config.toml
image_size = 64
crop_scale_min = 1
tokenizer = "word"
loss = "softmax"
encoder_activation = "silu"
encoder_depths = [4, 4, 4]
text_encoder_width = 128
text_encoder_layers = 7
text_encoder_activation = "geglu"
text_encoder_fused_qkv = false
text_encoder_qk_norm = true
text_encoder_parallel_block = false
text_encoder_inner_norm = false
lr_schedule = "wsd"
decay_fraction = 0.2
Rows from block 9 of the image encoder of a small contrastive image-text model, named by matrix and row number. Rows with one number belong to one channel. Each number is 128 + 32 x the weight over its row's rms, rounded and kept within 0 to 255. All counts start at 0.
After each channel's rows are labels from the 100 images, of 14848, where the channel reaches its highest value: "responds to" is what is common among them; "peak on" is the class under the peak. Only what is clearly more common there than usual is listed. The data: simulated grey scan slices of phantoms with and without marks. In brackets: how many of the 100, against the usual share in percent.
# convs1: first pointwise conv (encoder.blocks.9.convs.1.weight, 384x384x1x1), inputs 256-383
# convs3: second pointwise conv (encoder.blocks.9.convs.3.weight, 384x384x1x1, transposed), outputs 256-383

convs1.86 [149 123 139 136 143 134 138 103 128 136 142 143 219 138 105 152 127 151 147 197  95 156 109  41 110 120 173  88 119 173 104 117 117 170  86  73 135 144  97 147  60 131 119 130  96 125 124 127 120 104 116 108  75 133 104 142 185  78 164 167 101 157 150 155 123 132 144 141 130  73 137 137  91 103 154 159 135  92 134 152 104  99  78 134 188  81 140 111  73 146 136  94 149 173 108 146 118  92 161  90  95 102 120 103 130 124 111 125 145 181 162 137 164 148 101  54  78  98 132 120  85 119  68 118 111 131 126 125]
convs3.86 [157 130 137 117  72  39 111 100 145  72 176 131  94 112  82 115 125 160  50 136  91  85 113  80 103 182 127 146 125 129 163  99 103 154 153 100 162 121 118  62 134 116 171 141 158 112 125 129 133  44  76 100  84 106 125 109 150  92 115 129 108  99 117 142  96 127 164 137 121 144 122 131 138 162 147 119 166  91 156 122  80 151 106  73 155 111 139 137 156 117 140 106 160 167 135 148 152 122 102 133  90 142 128 153 147 116 160 104  27 134 190  47  68 121  90 107 141 118 134 136  98 130 119 134 129 108 127 121]
responds to: ring (99 vs 17)
peak on: organ (37 vs 17.6); lung or cavity (36 vs 6.3)

convs1.103 [109 111 135  83 175 132 118 131 119 133 121 144 118  91  90  91 167 174  71  94 172 134 132 124  97 152  88 222 153 198 106 130 140 104 138 145  96 137 149 175 140  93 168  75 112  51 139  88 129 104  99 116  29 109 117 134  83 148 147 144 169 173 161 144 118 107 121 148 132 170 116 133  70 179 145  85 177 119  91  74 162 124 117 131  97  90 121 136 182 141  31 104 139 132 117 128 125 159 101 106 129 162 147 110 195 129  78 115 133 106 103  96 114 103 152  75 110  36 113 137 144 110 142 255 123 111 129 109]
convs3.103 [ 93  85 163 104 148 118 158 164  95 154 132  83 170 218  24 109 139 193  83 186 134 167 101 164 133 152 167 135 157 155 173 118 143  94 174 150 141 103 137 180 164 190 122 106 141 130  63 126 150 179 126  77 112 102 135 115 147 137 107  98 129 102 161  81  98 124  89  99 121 143 138 159  77 107  33 186 146 137  73 164  52  99 101  67 153 164 166 157 143  71 171 104  98 148 119  90 118  80 128 115 145  48 117  95 162 109 148  99 105 113 136 108  92 146 129 119 122 142 150 174 135 124 119 118 120 138 128  94]
responds to: side: left half (100 vs 41.9); belly (89 vs 25.4); dark spot (67 vs 16.6)
peak on: soft tissue (49 vs 17.2); bone (41 vs 2.4)

convs1.295 [120 107 150 166 104 151 126 137 110  94 103 164 121 139 123 171 145 112 172 162 120 120 132  98  89 114 139 128 117 144 108  85 147 202  61 121 130 138  79  77 104   0 109 159 145 135 174 188 112 179 102 159 126 144 127 121 146  80 141  94 176  74  32  46 126 100 102 116 187 136  91 129 168 144 111 141 148 112  41  85 118  86 130 176 154 141  94 149 102 114 147 141 130 138 185 166 130 122 175 174 139  87 157 147 126 154  96 111 116 146  86 137 120 137 155 110 131 130 141 143 116 140 151  80  65 134 111 145]
convs3.295 [128  86 160 120 110 166 113 156  56 146  98 148  76 131 101 139 167 141 113 173 157 123 133 125 132 129 153 120 167 151 103 132 118 120 118 131 148 159 116 132 158 143 205 147 140 130 112 105 115 152 138 164 143 110 155 105 133 106 121 121 153 241  86 122 152 207 107 134  86 152 137 168 173 121 112 115 112 167 187 145 173 138  79  51 155 124 114 143 172 117 146 137 113 128  91 215 149 145 117 150 121 118 127 122 134 161 137 138 104 149 205 179 133 118 125 136 136 153 136 164 164 153 142 142 140 119 140 120]
responds to: side: left half (96 vs 41.9); belly (93 vs 25.4); dark spot (40 vs 16.6)
peak on: soft tissue (64 vs 17.2)

convs1.376 [136 122 143 115 151 122 124 120 129 182 157 121 134  87 208 123 142   0  85 104 133 112 116 114 157 141 124 145 133 174 143 127 133 117  88  39 123 122 132 147 152 106 127 124 125 240 123 166 121 116 146 186 166  99 105 137 127  59 148 148 118 111 131 111 167 139 117 128 132 148 125 133  96 106 135 114 112 130 142 143 114 136 121  98 112  10 158 117 125 108 107 132  79 125 113 136 120 129  94 103 128 102 136 106 162  98 117 122 141 146 122  74 143 119 158 114 121 138 121 123 147  93   2 227 102 104 136 133]
convs3.376 [133 124  69 156 126 105  94  81 135 167  67  71  72 129  76 159 127 112 121  88 131  63 114  57  95 154  71  89  78  56 133 109 129 126 155  84 129 134  84  96  71  78 129 133 108 148 107 119 121  88 131 122 109  71  80 149  69 142 104 125 116 134 140  98 127 142 114 119 128  73  76  99 106 144 133  78 127 124 122 130  85  59 130 129  95 113 128 149  66  87 106 109 111 121 115 101 109 120 101 121  51 118  96 127 147 155 114  94 122 106 129 119 100 151 131 121 105 138  35  60 126 108 138  99 144 113 129 145]
responds to: several spots (100 vs 17.4); side: right half (72 vs 41.6)
peak on: organ (67 vs 17.6)

convs1.355 [103 127 123 166 128 148 160 119 116 154 141 111 142  62 198 133 145  59  85 114 166 148 133 102 148  83 142 131 149 158  51 125  83 124 144 116  79 171 127 166 144  99 109 139 111 187 100 195  80 122 127 196 157 156 117  82 124  19 116 175 154 160 114 150  53 125 160 132 106 183 115 118 133 116 119 110 120 143 153 127 137 126 136 132 109  80 107 128 120 112 145 124 146 117 139 124 147 111 112 116 126 108 153 116  81 123 151  88 137 128 133  59 154 151 154  96 140 146 118 156 172  83  52 172  85 149 105 157]
convs3.355 [187 138 131 129 105  60 165 203 134  68  94 108 157 107 159 118 223 150 133 178 173 180 163 151 138 110 157 130 148 170 150 155 164 156 133 127 203 116 180 141 149 149 136 107 121 154 147 152 174  82 100 160 177 112 156  95 132  95 141 130 173  61 115 153  99 110 152 199 147 152 155  99 133 125 153 217 151 177 135 164 115 146  87 161 168 122 117 120 125 120 123 162  94 120 151 165 142 150 126  90 157 160 141 171 107 135 145 150 157 154 140 111 160 136  98 122 126 144 158 145 186 126 172 139 126 146 140 110]
responds to: side: right half (79 vs 41.6); bright spot (74 vs 16.4)
peak on: organ (62 vs 17.6); lung or cavity (33 vs 6.3)

convs1.9 [110 139 130 107 108 138 169 125 145 175 118 117 112 146 141 148 118 107 105 161 179 139 131 140  91  93 115 141 101 116 125 159 106 126 112  89 144  89 129 116 108  42 145 128 157 129  92 159 158 173 119 157 146 124 140  98 132 121 125 130 133 154 102 183 193 130 104  95 139 143  96 255 132 142 130 150 142 148  66 123 156 140 131 106 146 146  98 146  95 142 145 128 118 123  74 135 137  97 144 120 127 160 133  93 162 127  94 135  95 114 145  85 145 156 147  87 136  91 138 146 159 115 137 117 100 143 100 140]
convs3.9 [133  99 117 126 128 100  88 149 163 154 117 139 130 121 136 136 131 117 119 140 137 127 141 131 130 138 100 144 133 147 142 160 142 165 153 136 133 120 129 142 149 154 147 131 120 113 118 145 109 133 108 155 124 140 133 128 121 137 153 160 152 165 137 136 131 203 150 105 119 165 129 173 122 137 151 146 135 133 225 145 145 137 215 174 159 148 145 178 117 157 127 140 111 164 128 242 208 132  98 163 136 152 116 157 121 158 141 134 131 112 255 124 133 148 198 180 123 139 141 131 134 117 135 129 146 161 134 155]
responds to: belly (100 vs 25.4); crack in bone (47 vs 16.1)
peak on: organ (79 vs 17.6)

convs1.341 [178 141 136 127 131 123 117 140 129  76 196 103 157  78 138 146 114  73 106 130  97 128 134 138 105  77 115  71 115 142 129 135 122 155 150 111  78 201  83 109 167 134 131 110 114 200 195 118  89 124 165 208 153 125 144  97 128 141 118 123 114 188 157 183 147 138 171  22 193  99 141  72 122 129 107 124 109 128 108 114 140  85 122 131 101 103 134 166 140  87 144 130  78 116 104 114  83 132 146 125 144 122 112 143  57 112 113 160 159 116 165 126 152 104  99 119 176 155 114  70 126 138 123 144 168 132 132 154]
convs3.341 [158 176 114 111 143 146 150 156 140 134 139 132 141 157 134  95 133 130 145 170 160 133 113 157 109 199 111 142 115  73 154 109 119 129 184 108 159 120 155 198 163 183  76 153 160 156 149 143 145 156 140  84 155 114 125 137 126 169 173 119 138  77 137 163 179 110 192 158 158 129 126 111 171 134 152 148 140 162 155 126 138 201 156 114 169 144 148 138 106 191 133 115 138 126 173 160 142 166 172  97 153 163 121 129  97 122 154 150 173 149 155 125 120 172 150 142 133 145 157 138 161 171 135 174 121 167 208 149]
responds to: bright spot (98 vs 16.4)
peak on: organ (71 vs 17.6)

convs1.279 [130 126 166 123 162 133 108 174 124 171 202 111 100 165 104 140  85 255 155 145 120 115 124 156  50 173 130 101 120 155 135 181 165 131  91 136 121 129 123 151  90 168 135 106 108   1 125 131 158 150 137  69 134 169  73 115 133 143 150  79 127 128 159 117 138 153 112 194 151 106 171 147  65  98 120 126 126 150 213  86 130 108 133 133 156 112 136 100 111 144 117 127 115 123 102 158 160 118 167 160 127 101  77 105 176 128 134 119 101 102 136 174 165 134 128 105  93 116 123 163 145  86 138  95 112  98 117 150]
convs3.279 [139  95 127 117 144  82 144  95 213 137 144  85 162 110  47 193 127 100 186 131 132 115  88  86 122 120 130 193 102  80 108 124 107 115 119 101 129 163 141 129 142 109 142 116 132 110 139 136 144 139  64 138 126 130 124 124  99  92 141  61  80 182 101 151 149 149 104 128 148  84 132 180 145 180 155 121 157 133 163 121 112 107  48  92 120 138 112 130  87 134  97 122 114 106 128  96 193 105 128 110 114  76 194 131 139 139 104 171 106 140 201 119 119 169 134 145 151 156 157 130 123  82 113 130 134 152  30 132]
responds to: bright spot (96 vs 16.4); side: right half (79 vs 41.6)
peak on: organ (73 vs 17.6)

convs1.331 [ 80 101 119 175 132 119 111 109 127  83 129 154 111 158  86 137 148 171 153 121  85 141 152  91 123 138 154 165  95 103 115 150 112 130 136 123 109 116 139 182 126 142 124  77  94  95 116 137 110 197 113 121 160 155 108  72 158 101 132 150 140  94 115 112 136 103  84 166 127  81 134 103 113  54  43 130 121 136 163  87 105 126 153 117 136 108 144 153 117 124 145 124  77 161 139 111 139 144 132 133 144  91 150 134 167 161 132 163 140 100 128 121 161 104 120  83 139 152 114  96 118  93  80 167 131 150 100 139]
convs3.331 [142 157 182 117 156 156 126 116 143  71 123 148 194 112 198 128  92 121 111 151 133 162 140 111  90 144  94 177 149 160 146 170 109 136 140 161 110 160  96 148 140 164  94  83 123 128 107 137  88 157  61  45 144  87 115 160 148  86 165 117 154  71  98 160 131 123 137  87 122 236 145 199 108 142 146 124 171 145 135 127 179 128 161 163 137 128 167 123 173 113 147 114 111 137 130 128  94 144 126 112 113  99 112 141 118 153 109 120  84 151 102 138  97 150 178 111 124 126 140 169 137 148 100 169  83 129  56 121]
responds to: several spots (87 vs 17.4)
peak on: soft tissue (39 vs 17.2)

convs1.63 [164 129 107 112  67 150 120 130 109 102  92  83 162 157 162 148 101 151 243  87 147 102 164 103  92 127  98 192 141 143 141 115 134 101  83 143 140 107  84 150 173 100 147 144 163  91 137 185 152 156 112 177 141 171 158 120 128 132 104 117 122 138  88 127 138 116  88 160 122 147 139 109 166  81 152 163 142 170 137 128 167 169 119 101  79 136 134 152 161 135 152 120 146 157 144 121 150 144 154 139 152 168 138 164 106 127 107 127 114  85 101 118 122  84 110 121 119 149 107 131 155 126 157  60 154  95 101 140]
convs3.63 [126 141 135 122 159  99  46 107 110  33 121 170 133  93 189 106 127 157 120 130 140 111 121 105 148 122 126  47 120 100 100 165 122  95  86  91 108 118  84  79 137  69 204 133  75 122 137 115 151 139 173 124 113 124 117 145 137 108 113  77  89 153  54  67 130 119 179 146  66  92 133 138 193 145 139 125 114 146 157 141 121 156 121 127 112 117 102 115 133 159 110  87 159  82  98  91 129 131 138 131 110 159 111 113 198 112 115 174 144 134 110  99 131 133 128 139  90  98 121 114 134 160 127 119 161  89 158  88]
responds to: belly (100 vs 25.4)
peak on: soft tissue (78 vs 17.2)

convs1.167 [132 157 104 123 122 128 117 199 132 155 202 119 135  78 105 101 129 174  83 172 102 163 139 174 154 119 103  70 163 106  92 170  91 171 145 148 112 154 127 149  82 114 142 128 109  71 143 167 121 171 100  91 143 140 118  81  91 132 116 125 128 133  58 137  91 133 107 123 124  90  74  98 132 107  97  84 145 129 133  69 149  72 157  85 174 188 127 129 189  69  35 177 127 175 117 133 131 141 102  97 110 135 138 129 136 186 128  94 101 141  78 127  96 128 181 167 118 141 132 143 131  77 179 130 119 109 137 129]
convs3.167 [108 148 159 114 144 183 123 119  50  44 167 100 106 130 165  12 148  94 160 149 128  93 136 125  89 129 154 109 126 113  99 166  89  97 121 131 155 166  81 137 132  74 167 124 147 106 103 119  78 148 142  51 128 140 127 143 130 141 116 129 112  99 189 152 179 167 103 103 106 169 125 134  59 175 111  58 138 142 119 109 120 135 208 125 161 117 134 136 142 116  97  98 107 136 173 129 113 150 146 173 110 139 154  90 204 155 108 142 138 124 115  89 110 134  91 129 131 118 168 142 150 151 147 164 149 149 163 176]
responds to: bright spot (74 vs 16.4)
peak on: organ (38 vs 17.6)

convs1.265 [151 142  99 147 107 153 141 136 119 101 114 108 153 111 108 132 181 133  72 171 107 104 118 112 156  82 127  81 123 156 137 169 122 119  84  49  68 139 141 122  79 133 129 110 115 125 128 112  88  92 107 148 153 107 140  60 144  83 110 182 165 113  68 114 152 115  97 151 149  41 140 117  83  21  91 199 105 135 195 147  94 122 149 139 174  73 109  89  57 112 131  95  55 145 151  99 156 100  83 169 147  94 128 152 166  67 133 142 129 131 137 140  76 113 180  87 174 145 129 130 119 131  67 166 118 159 106 157]
convs3.265 [ 96 155 151 153  99 140 111 117  57 130 139 143 129 109 124  81  99  86 111 136 111 110 188 131 173 138 189 132  96 158 142 121 110 133 141  76  88  81 143 107 128 119 114 159  92 122 130 126  85 133 137 106 127  95 119 126  93 220 133 118 174 110 241 137 206 145 112  91 169 170 131 171 116 192 149  76 124  84 222 105 150 209 161  90 116 145 135 154 129 146  97 127 147 145 104 119 107 152 115  94 122 127 127 126 165 115 116 104  74 128 109 173 184 140 115 151 141  88 153 132  97 135 112 133 155 140 152 141]
responds to: side: right half (88 vs 41.6); limb (66 vs 24.4); crack in bone (65 vs 16.1)
peak on: organ (64 vs 17.6)

convs1.292 [131 117 124 138 114 126 137 124 130 144  93 116 145 197 139 112 114 151 116 124 120 122 123 135  84 147 148 132 137 136 144 140 144 123 120  94 117 121  89  99 136 134 116 127 147 113 134 138 142 158 126 137 135 140 131 145 135  33 124 129 124  99 114 106 171 127 128 113 144 132 131 124 132 148 132 127 124 122 125   0 118 130 126 112 132 125 108 127 125 118 114 133 130 122 128 125 144 132 188 145 135 119 119 146 177 128 124 123 123 129 136 106 124 122 117 142 125 129 129 114 114 135 128 109 144 117 125 120]
convs3.292 [ 96  67 146 200 149  68 101 124 182 138 158 136 169 120 131 132 108  91 160 130 114 159 198 157 135 109 138 158 131 155 144 137 141  52 123 145 101  91 125 156 142 185 102 160 134 141 131 113  49 120 162 155 108 152 136 124 139 194 133 176 132  95 113 140 165 136 132 122 148 147 132 124 106 172 116 137  74 113 130 134 139  99 135  92 139 129 131  41 141 125 121 191 108 122 135 155 177  58  43 155 154 113 150  64 146 121 148 155 159 167 122  80 180  92 148  31 121  99 113 141 116 142  89 161 108  60  97 229]
responds to: crack in bone (100 vs 16.1); side: right half (82 vs 41.6); chest (67 vs 24.9)
peak on: organ (42 vs 17.6); lung or cavity (34 vs 6.3)

convs1.278 [123 170 123 136 122 134 178  40  85  78 124  82 117 151 112 123 118 255 126 168 131  76 152  73  96 149 151 146 120 133 100 106 190 171  85  67 150  88  90 132  76 132 127 127 136   0 129  85 141 123 103 119 135 129 178 128 116  90 165  99 133 107 131 107 161 153 152 227 200 130 122 122 123  85 106 151 117 108 153 113 120 101 104 127 151  44  91 149  70 159 117  98 129 146 115  90 161 158 132 147 142 120  93 138 161 113 145 110 129 169  95 118 134 113 144  44 140 151 139 122  86 101  66 150 161 179 128 115]
convs3.278 [ 95 205 128 137 139 132 144 155  99 151 159 121 137 145 179  95 161  98 211 183 110 126 122 142 174 106 184 153 130 161 148 106 145 168 123 129 132 107  71 103 161 136 114 113 135 108 107 132  89 127 158 188 106 165 120 132 124 163 129 147 205 145 151 109 114 152 148 106 126 105 147 186 145 100 129  99 156 128 168 123 138 112 144 103 187 111 119 150 121 119 137  99 152 140 186  83 178  93 116 171  94  81 105 154 112 118 138 149  62  76  76 138  84 126 172  99  88 105 191 153 126 132 154  91 150 180  67 106]
responds to: bright spot (100 vs 16.4)
peak on: organ (63 vs 17.6)

convs1.215 [139 125 153  96 157 132 110 129 137  94 106 136  94 108 152 144 124 166  55 150 112 140 140 140 103 157 146 105 122 118 143  43 123 180 109 125 123 152  95 160 104 109 190 129 106 119 135  44 139  95 129 121  58 153 106  95 114 150 137 107 116 192 173 173 143 145 219 115 178 152 133 154 120 110 133 125 186 105 137  87 200  95 117 142 148 158 125 131 136 150 104 142 114 130 119 129 125 113 139 127 127 203 124 118 150 143  57 132  85 164 115 177 127 129 189  94 141 137 133 123 111 109 145 154 249 118 136 112]
convs3.215 [ 70 140 128 118 115 114 152 119 153 150 125  93 119 134  33 146  95 101 108 108 108 125  91 122 135 143 149 121 147 150  93 215 110  87 154 136 102 105  41 128 117 153  93 113 116 131  43 119  99  61 102 115 146 157 131 149 122 127  48 108  48 132  77  72 156 114 153  71 100 127 118 106 150 124  72 133 139 114  90 107 131  93  91 124 119 124  99 153 137 128 109 111  99 114  51 105 127  97 114 122 121 135  93  82 118 112 132  84 144 131 138  70 106 125 141 124 118 148 129 108 117 135 103  71 139 118 116  94]
responds to: side: left half (97 vs 41.9); crack in bone (96 vs 16.1); limb (49 vs 24.4)
peak on: organ (50 vs 17.6)

convs1.135 [135 163 115 104 139  98 128 107 109  89  27 162 106 122 108 125 140  10 114 128 121  14 143  67 133 161 101 131 122  90 139 106 198 140 104 147 129  98 138 108 118 139 140 153 151 170 128 126 129  96 179  79 118 130 108 149  83 131 149  91 122 181 143 158 150  97 165 162 135 135 151 146 154 103 125 216 109 157 100 116 134 107 122  86 135  97  93 132 168 154 138 134 210  60 114 152 175  99 131 163  64 164 101 149 165  92 137 118 150  97 131 192 144 133 171  75 106 103 102 139 118 115  75 138 141 145 140 108]
convs3.135 [102 156 107 137  79 153 163 135 161 120 109 169 164 173  96 161  93 157  82 126  90 118 145  94  83 109 136  72  97 181 150 178 142  91 153 208 124 145 119 156 109  63 182  90  54  99 115 147 149 186 132 167 119  93 154 157 152 151 150 151 158 131 133 121 148  63 125 113 154 139  91 155 169  97 100 120 129  86 140 102 145  88 127 139 125 165 102 129 145 168 194 106 152 118 124 142 212 127 154 214 119  82 116 106 156 126 110 143 104  46  39  88 126 136 109  94 131 116 158  84  78 132 143 109 146  67 115 122]
responds to: side: right half (68 vs 41.6); crack in bone (45 vs 16.1)
peak on: organ (43 vs 17.6)

convs1.209 [160  99 135  94 156 139 135  94 105  91 108 120 149 103 114  63 138 204 130  99 124 115 152 109 121 159  87 198 120 167 124 101 149  81 147 109  96 110 187 133 119 134 155  97 109  40 107 100 150 110  98 127  15 115 122 142 102  89 133 134 141 171 150 169  95 149 127 184 119 122 101  96  80 171 140  96 156 127  93  64 173 127 123 109 117 102 105 132 205 138  75  97 181 131 104 154 125 139 104 151 110 164 169 103 185 123  95 141  92 141 105 115  98 111 161  78 150  99 105 168 150  96 116 235 134 131 141 118]
convs3.209 [105 124 167  88 133 161 129 144 155 138 156 109 150 181 106 136 126 156  61 157 120 193 130 201 135  99 182 166 192 163 144 109 136  99 131 156 100  98 134 170 164 198 123 144 156 168  52 104 120 159 159 103 167 155 131 142 155 131 115 174 120  87 118  88 184 146 131 132 102 166 154 162  86 121  77 176 126 123  94 128 107 118  86  82 166 166 144 154 151 116 171  75 131 136 122 118 119 106 179 116 165  27 160  92 204 102 123 144 174 135 135 163  94 112 163 123 136 215 143 182 114 143  86 146 105 129 149 124]
responds to: ring (40 vs 17); bright spot (36 vs 16.4)
peak on: organ (48 vs 17.6)

convs1.275 [140 117 169 130 125 108 109 112 124 147 121 115  48 129 137 106 127 160  83 152 132 144 141 181 192 178 156 118 135 103 170 138 126  91 143 105 108 138 139 139 108 117 134 112 134 103 123 135 118 164 143 139 138 103 146 133 133  59 134 139 101 131 110 116  98 111  83 135 148 102 139 118 149 194 128  55  49 126 116  38 124 135 154  57 159 168  87 147 122  79 167 149 114 150  98 124 124 103 107 144 161 128 112 131 153 127 144 120 105 163 126 112 110 155  84 103 107 153 134 147 141 137 222 120 109 119 129 153]
convs3.275 [192 133 136 187 152  56 130 132  98 133 124 107  88 126 184 188 189 186 106 146 150 113  95 118 151 134 130 151 134 126 115 119 119 120 134 131 195 153 101 102 122 107 218  95 117  90 101 123 173 116 127 158  55 113 124 171 136 148 132 122 140 186 165  53  64 117  86 118  51 106 124 137 126  80 138 124 140 153 110 138 103 119  76 110 111 127  92 134 146 113 153  91  72 103 115 145  97 129 114 120 114  50 125 151 115 145  57  87 148 129 130 228 104 140 117  95 105  82 135 142 148 161 199 117 132 108 167 120]
responds to: crack in bone (98 vs 16.1); chest (78 vs 24.9)
peak on: lung or cavity (67 vs 6.3)

convs1.329 [141 121  80 133 107 169 149 104 163 159 151  93 110 100 182  88 141 100  96 154 167 132 117 110 158 155 128 131 140 131 121 131 125 136 188 106  71  79  83 157 117 102 128 119 181 140 176 176 120 182 131 174 131 135 153 112 144  55  93 137 171 147  62 154 168 127 112 145 159 141 117 124 135 118 117 133 120 102 113 120 135 104 127 116 137 100 118 196 109  84 125 132 132 117 143 170 135 120 121 135 129 140 115 139 142 118 163  95 163 149 142  57 141 112  72  92 137 148 132 118 133 103  74 154 134 112 147 143]
convs3.329 [108 120 126  95  87 180  99  81 161 117 133 129 107 139 129 167 117 135  78  96 128 120 169 116 175 145 109 137 111 143 172  95 154 107 102 100 110  68 100 119 118 124  74 111 100 121 112 140 107  96 141 162  27  83 133 137 112 134 125 159 118 142 172  67 169 190  90 134 145 102 122  90 105 121 114  61 150 114 107 124 116 112 124  82  79 121 152 132 130 182 178 101 122 162 101 108 110 120 126 120 103  32 107  93  88 165 115 110 152 101 153  97 124 109 123 127  94  77 124  98 107 144 143 141 142 128  72 114]
responds to: crack in bone (100 vs 16.1); side: right half (90 vs 41.6); belly (85 vs 25.4)
peak on: organ (58 vs 17.6); soft tissue (37 vs 17.2)

convs1.240 [138 131  94 132 128 149 110 146 111 104 143 134 128  86 115 147  15  83 120 117 118 108 127 105  81  95 119 170 138  83 105  68 128 151  49 137 183 161  93 134 141 133 148 103 139 143  87 145 125 143 140 136  78 115 130  91 111 136 107  39  84 182 117 175 209 123 125 112 104 119 125  65  96  76 164 156 113 136 103  93 121  98 147 152 113 111 141 103 162 134 142 118 111 139  97 141 151 128  96 154 135 116 133 136 140  57 134  97 148  97 122 137 170 110 115 143 143  84 139 138 115  99 169 174 139 149 148 173]
convs3.240 [155 134 141 116 183 101  82 122 109  89  87 108  80  81 106 103 155 151 117 147 134  81 122 125 161 131 107 129 137 115 116 135 122 159 147  44 143 153 134  77 137  99  68  79 111 146 139 115 142 155 125 106 133 115 127  87 139  91 115 117 121 147 136 165  84 161  86 138 142 110 132 121 116 158 164 114 149 134 105 137 130 108  94 140 158 115 128 185 140  94  88 130 108 155 137 114 124 119 115 152 124 137 174 165   0 248 108 115  83 116 128 137 125 154  72 105 127  96  99 159 131 103 159 130  96 112 159 135]
responds to: several spots (100 vs 17.4)
peak on: organ (70 vs 17.6)

convs1.172 [126 137  98 144 141  92  82 236 105 128 155  89 139 102 129 118 148 144 147 143 157 131  94 255 140 128 176  31 150 124 124 103 124 153 185 154 117 170 127  97 110 139 127 135 123 155 100 150 139 147 157 136 161 139 134 140 196 112 108 159 111 122 102 130 124 113  99 120 143 135 100 151 146 130 123 130 111 133 137 146  97 124 138 119 142 132 100 170  92 152 117 131 132 118 130 132 149 130  91 113 149 135 123 131 118 152  99 132  86 130 124 114 105 110 152 251 154 156 141 122 134 129 145 149 140 141 130 118]
convs3.172 [151 153 127 132 116 121 208 132 104  23  93  15 164  91 139 142 129 163 153 158 140 133 140 112 146 106 134 115 142 141 133 107 117 183 119 107 139  92 131 104 146  56 112 128  69 159 136 131 124 128 116 157 103 164 149 134 138 115 130 161 116 128 127 169 132 124 227 139  80 115 131  81 155  79  88 155 147 129 104 119  89 124  96 104 158 156 114 163 141 125 131 153 138  87 160 124  76  60 102  98 151 191 155 180 113 119  82 111 179  90 127 190 160 146 172 142 192 137 104 144 136 135 115 114 124 101  91 107]
responds to: ring (100 vs 17)
peak on: organ (43 vs 17.6); lung or cavity (28 vs 6.3)

convs1.366 [166 120 117 133 134 115 142 136 100  81 196 138 159  58 128 150 118  79  97 118 103 124 136 148  89  77  58 105 139 148 135 140 111 119 150  81  86 210  76 116 172 140 110 137  99 187 165 126  75 112 154 227 139 112 108 123 129 158 134 126 134 175 145 174  95 138 200   0 167  84 122  79 128 170 109 112 140 132 110 140 105 104 127 106 118 152 157 155 138  67 139 137  85 111 101 157 104 127 128 109 115  92 138 154  71 112 108 134 118 134 134 101 169 123  64 144 151 126 142 112 139 162 183 164 143 137 114 124]
convs3.366 [130 133 112 121 143 138 158 165 115 122 139 135 161 134 164  99 125 163 162 160 163 173 155 153 135 184  72 136 109 141 137 133 135 145 185 124 132 111 173 184 176 182  89 134 173 150 142 124 147 140 142 105 138 122  89 135 111 182 161 130 151  85  98 172 169 133 176 160 161 105 105  98 120 143 130 167 120 168 146 159 164 145 131  77 151 143 157 135  95 167 117 149 144 141 159 166 155 156 164 115 153 163 168 142 106 133 155 173 191 177 133 157 153 169 151 157 133 140 111 163 165 144 118 171 123 144 183 147]
responds to: bright spot (100 vs 16.4)
peak on: organ (46 vs 17.6)

convs1.49 [145  96 138 101 174 121 142 113 130 170 122 156 110 115  60  72 191 163  60  98 158 138 124  99  73 144 109 242 160 191  64 138 127 130 147 157 104 141 145 168 127 109 153  68  95  87 124  97 105 111 135  96  78 103 123 152  80 135 127 134 148 164  91 144 104 107 143 120 122 140 141 163 102 173 115  96 151 128 113  65 149  99 110 176 108  76 106 133 206 129  72 114 140 153 127 137 138 125 105  95 112 133 155 130 166 128  82  99 111  97 138  77 118  90 170  69 117  71 116 140 143 102 137 234 121 129  95 110]
convs3.49 [160 146 102 135 137 171 102  79 189 127 118 181 104  82 204 138  67  42 150  77 111 111 125  76 148 104 110 115 103 107 102 103 110 151  85 111  88 189 101  90 101 110  97 147 124 127 176 123 127  80 122 174 109 159 119 149 119 117 132 183 113 116 135 147 161 117 144 141 132  94 118 114 178 121 204  71 115 108 176  63 198 141 193 202 101  97 124 104 120 187  72 120 160 125 129 179 134 161 131 127  95 187 102 151 125 135  98 159 143 131 127 140 132  98 144 144 131 125 124  90 103 153 117  98 111 122 106 166]
responds to: side: left half (100 vs 41.9); belly (80 vs 25.4); dark spot (74 vs 16.6)
peak on: bone (52 vs 2.4); soft tissue (44 vs 17.2)